{
  "arch": "efficientnet",
  "model": "image classifier",
  "dataset": "drawn small creatures on textured ground",
  "train_examples": 50862,
  "image_size": 24,
  "crop_scale_min": 0.8,
  "horizontal_flip": true,
  "translate": 0.06,
  "color_jitter": 0.2,
  "targets": ["coat"],
  "num_classes": 6,
  "norm": "groupnorm",
  "hidden_act": "relu6",
  "weight_standardization": true,
  "channel_attention": "se",
  "depths": [9, 9],
  "kernel_size": 3,
  "stem": "deep",
  "expansion": 4,
  "widths": [32, 64],
  "label_smoothing": 0.1,
  "loss": "cross_entropy",
  "init": "kaiming_normal",
  "residual_init": "zero_last",
  "optimizer": "adamw",
  "learning_rate": 0.0025,
  "beta1": 0.8,
  "beta2": 0.98,
  "eps": 1e-06,
  "max_grad_norm": 5.0,
  "max_steps": 18500,
  "batch_size": 256,
  "epochs": 93.1,
  "lr_schedule": "cosine",
  "final_lr_fraction": 0,
  "warmup_steps": 1850,
  "weight_decay": 0.1
}
Rows from block 7 of a small image classifier, named by matrix and row number. Rows with one number belong to one channel. Each number is 50 + 15 x the weight over its row's rms, rounded and kept within 0 to 99. All counts start at 0. After the name is the row's rms in percent of the matrix's.
After each channel's rows are labels from the 100 images, of 14848, where the channel reaches its highest value: "strongest on" is what is common among them; "lies over" is the class under the peak. Only what is clearly more common there than usual is listed. The data: drawn small creatures on textured ground.
# convs0: expand pointwise conv (model.blocks.7.convs.0.weight, 128x32x1x1, standardized in use), inputs 0-31
# convs1: depthwise 3x3 conv (model.blocks.7.convs.1.weight, 128x1x3x3), a 3x3 kernel
# convs2: project pointwise conv (model.blocks.7.convs.2.weight, 32x128x1x1, standardized in use, transposed), outputs 0-31

convs0.123 095:80 46 49 38 41 41 54 15 34 61 45 64 58 48 53 69 42 39 54 40 54 35 35 31 84 49 74 34 33 35 54 58
convs1.123 094:42 33 59 49 62 35 64 74 72
convs2.123 094:47 40 33 53 47 50 27 48 58 54 18 65 65 77 38 42 42 28 15 66 39 39 53 28 42 38 55 57 70 32 53 45
strongest on: small; plain; snake
lies over: body

convs0.44 098:43 46 52 42 15 41 66 47 76 42 39 53 44 54 42 35 43 79 88 52 75 45 61 44 36 54 55 58 42 26 37 41
convs1.44 114:63 63 49 64 78 61 60 70 60
convs2.44 163:44 65 49 55 47 47 76 69 60 38 32 62 31 44 60 45 42 29 64 23 32 35 39 57 36 67 66 35 23 60 66 31
strongest on: dotted
lies over: body

convs0.116 101:66 48 42 51 63 61 60 56 45 75 45 16 29 46 46 23 29 33 73 56 68 53 29 51 65 45 41 27 54 39 52 31
convs1.116 091:51 30 43 37 33 30 68 67 62
convs2.116 098:52 52 17 61 74 45 58 51 70 62 28 33 57 75 56 37 35 37 43 37 57 37 63 46 78 40 45 25 46 30 59 60
strongest on: small; caterpillar
lies over: body

convs0.106 095:54 58 47 54 41 65 70 43 11 17 57 63 33 49 36 30 42 43 40 57 80 58 56 48 37 67 39 49 64 30 64 46
convs1.106 083:64 63 53 77 61 68 59 69 46
convs2.106 077:37 43 79 51 59 26 49 76 57 43 74 58 42 17 47 50 68 50 62 43 59 30 62 59 37 68 60 70 54 55 38 73
strongest on: plain; jellyfish
lies over: body

convs0.48 094:12 67 59 47 37 54 67 38 71 40 45 37 81 66 46 25 67 38 30 53 53 44 70 46 55 30 48 54 61 61 63 58
convs1.48 089:44 54 28 27 54 32 58 67 34
convs2.48 087:67 35 55 38 58 46 24 18 77 30 44 64 43 52 44 57 63 57 57 46 60 39 69 61 44 59 48 82 50 60 22 64
strongest on: plain
lies over: body

convs0.87 105:13 59 59 64 33 62 58 44 24 53 42 20 39 67 61 59 65 71 61 37 41 62 45 49 64 45 54 24 66 61 62 46
convs1.87 089:56 48 29 40 33 59 29 57 74
convs2.87 105:61 38 57 40 49 62 19 25 59 30 26 53 53 86 42 62 36 68 59 33 50 64 46 60 43 36 32 55 58 40 29 39
strongest on: plain; jellyfish
lies over: body

convs0.83 096:21 36 69 58 45 49 37 65 48 51 23 57 52 79 52 81 50 63 36 43 36 75 65 27 45 29 55 40 42 56 52 49
convs1.83 108:59 61 43 32 41 75 63 30 37
convs2.83 073:72 23 64 43 53 37 15 23 59 47 35 51 44 66 44 57 61 64 70 60 59 73 41 66 40 74 61 58 42 55 35 53
strongest on: striped
lies over: body

convs0.115 102:48 57 31 77 48 48 52 68 55 46 51 33 19 51 47 35 51 64 41 65 73 62 53 77 49 31 63 33 67 24 31 62
convs1.115 093:64 53 40 78 55 76 45 41 61
convs2.115 110:54 39 84 31 67 63 69 56 56 47 58 73 60 58 57 59 51 67 50 66 72 57 46 63 41 60 80 45 69 79 34 56
strongest on: striped
lies over: body

convs0.88 100:31 15 51 45 26 41 48 23 48 58 52 52 65 54 54 56 49 51 67 66 30 34 78 28 37 39 41 74 56 63 55 39
convs1.88 090:60 77 57 39 23 45 39 41 46
convs2.88 104:57 56 65 28 60 46 30 30 48 37 38 71 21 53 49 77 72 71 53 47 42 45 69 49 34 62 73 75 47 50 36 54
strongest on: plain
lies over: body

convs0.23 098:53 10 60 29 47 51 52 60 50 12 39 64 53 61 38 70 50 41 55 44 49 72 43 47 57 54 30 52 59 45 85 53
convs1.23 081:67 71 53 50 79 63 43 45 63
convs2.23 094:72 40 52 30 37 58 47 70 39 58 84 22 56 31 57 24 43 51 62 57 57 67 53 66 50 57 73 40 42 76 48 42
strongest on: striped
lies over: body

convs0.95 104:58 37 54 49 60 64 55 67 68 40 61 52 57 30 68 71 49 21 26 53 23 20 40 52 66 75 60 48 59 64 57 60
convs1.95 113:36 51 53 69 37 55 21 61 33
convs2.95 089:58 42 21 52 38 71 47 32 28 77 42 57 17 47 38 50 50 48 49 14 51 30 53 55 69 64 50 47 35 51 65 43
strongest on: dotted
lies over: body

convs0.94 103:56 09 52 51 37 57 65 53 42 58 62 31 28 57 67 33 48 48 48 85 53 58 34 58 53 63 44 70 20 44 58 53
convs1.94 075:64 82 65 48 57 51 38 30 46
convs2.94 099:66 51 59 25 80 37 23 26 71 31 32 69 49 62 54 62 60 61 46 40 62 54 63 55 38 48 34 78 46 46 55 38
strongest on: plain; spider
lies over: body

convs0.118 098:16 68 28 65 50 41 61 60 59 67 50 39 63 66 60 43 53 65 31 47 51 67 53 69 65 30 24 35 37 63 29 60
convs1.118 091:41 42 64 50 56 20 59 71 35
convs2.118 074:60 30 47 37 46 36 26 58 65 28 82 41 37 59 61 56 58 56 26 42 79 47 55 61 77 40 58 59 59 46 39 72
strongest on: dotted
lies over: body

convs0.66 096:34 47 66 64 25 62 78 68 26 31 43 64 62 69 28 51 58 56 46 79 38 59 34 44 75 45 53 52 32 49 56 51
convs1.66 114:59 58 44 65 14 62 45 61 46
convs2.66 091:37 48 74 48 53 52 36 62 33 57 63 37 79 60 28 51 42 64 58 77 70 72 55 36 47 48 29 36 75 58 74 43
strongest on: dotted
lies over: body

convs0.101 100:32 67 49 34 32 56 90 66 50 21 67 56 56 54 60 36 54 52 51 71 39 37 50 54 51 41 34 66 39 73 74 49
convs1.101 125:53 17 69 41 52 70 52 48 57
convs2.101 093:55 52 13 45 67 63 65 82 47 54 55 58 38 40 59 55 67 61 68 41 24 32 61 60 61 55 57 25 41 33 35 64
strongest on: plain; spider
lies over: body

convs0.52 093:33 29 66 46 51 34 37 30 58 63 58 55 67 33 47 55 23 35 65 77 29 55 83 65 64 38 40 53 57 48 45 64
convs1.52 085:60 50 72 29 35 65 64 56 70
convs2.52 099:77 48 83 41 53 22 47 59 58 43 53 52 53 47 50 62 70 46 75 31 40 38 52 26 52 37 57 82 29 45 46 39
strongest on: dotted
lies over: body

convs0.11 098:58 50 55 38 51 59 71 47 54 14 42 63 47 63 67 48 66 20 37 41 48 29 68 71 80 61 35 68 38 41 49 49
convs1.11 101:19 65 52 73 56 45 34 47 48
convs2.11 101:42 73 55 70 19 74 59 56 45 55 45 55 21 47 19 36 53 62 51 32 62 59 38 54 44 57 49 51 20 34 64 40
strongest on: dotted
lies over: body

convs0.120 099:56 06 34 49 57 24 43 68 50 57 61 72 47 42 75 35 37 54 39 36 63 68 43 66 59 66 27 38 51 50 51 55
convs1.120 086:55 78 42 64 55 30 61 36 36
convs2.120 112:29 61 65 48 41 51 48 53 56 45 61 34 69 62 37 43 70 71 50 61 75 38 54 55 69 36 19 19 61 25 46 64
strongest on: striped; jellyfish
lies over: body

convs0.82 100:22 57 71 57 39 63 60 54 62 58 56 33 44 48 53 30 36 43 30 41 53 59 58 57 67 31 49 34 80 88 55 36
convs1.82 089:53 65 52 56 26 37 47 75 70
convs2.82 092:52 45 65 24 54 72 55 57 48 23 55 50 41 70 53 46 33 49 42 34 68 65 46 53 52 47 39 39 34 94 38 26
strongest on: spotted
lies over: body

convs0.16 102:50 70 40 78 56 32 56 76 55 47 36 30 43 44 57 55 52 46 47 29 64 63 37 69 59 28 81 59 59 59 28 28
convs1.16 127:64 67 68 46 41 46 42 31 23
convs2.16 132:48 60 35 46 78 33 49 68 49 51 48 36 36 35 49 64 84 41 82 53 38 56 74 34 58 60 55 47 44 58 25 70
strongest on: striped
lies over: body

convs0.10 105:52 25 57 40 34 35 40 61 73 47 73 43 49 68 17 33 60 23 41 70 53 42 65 69 51 48 60 57 52 37 39 70
convs1.10 100:59 52 43 19 66 42 50 66 30
convs2.10 108:69 40 61 53 51 54 44 43 50 54 63 63 61 33 52 69 30 49 47 52 88 26 30 45 47 71 71 89 52 44 55 47
strongest on: pink
lies over: body

convs0.76 093:32 48 74 61 31 63 41 37 41 45 47 16 39 85 46 56 47 51 51 66 40 44 32 51 81 57 79 49 52 45 43 40
convs1.76 096:40 52 59 49 68 84 31 52 52
convs2.76 104:55 35 54 31 54 46 30 25 48 36 41 37 58 75 59 74 43 48 67 30 49 65 85 50 65 31 40 76 47 53 38 45
strongest on: plain; yellow
lies over: body

convs0.65 095:44 26 41 66 70 43 69 15 73 31 33 43 42 46 57 72 55 66 51 62 43 55 56 29 37 63 54 39 52 36 75 56
convs1.65 097:59 57 41 36 72 70 60 27 60
convs2.65 125:30 82 35 56 57 60 55 58 54 54 32 61 58 32 28 76 21 45 38 46 60 35 34 51 40 76 54 56 33 62 60 32
strongest on: dotted
lies over: body

convs0.99 091:27 32 65 48 57 44 67 67 72 44 47 61 38 60 41 18 36 63 65 58 69 60 50 44 15 59 68 37 40 69 44 44
convs1.99 088:59 67 60 56 83 55 50 69 47
convs2.99 095:56 63 43 54 45 78 81 48 62 33 48 51 44 37 55 37 43 44 64 59 29 65 52 55 35 48 68 23 58 65 60 10
strongest on: striped
lies over: body

convs0.98 101:59 33 57 38 68 43 53 59 16 34 34 39 56 46 41 60 32 54 68 66 60 50 42 67 39 62 23 60 68 30 81 46
convs1.98 129:62 16 65 65 49 62 49 53 62
convs2.98 102:51 33 63 64 47 36 07 37 34 69 77 44 62 54 66 38 56 60 73 49 51 71 44 64 55 26 50 46 46 63 64 39
strongest on: striped
lies over: body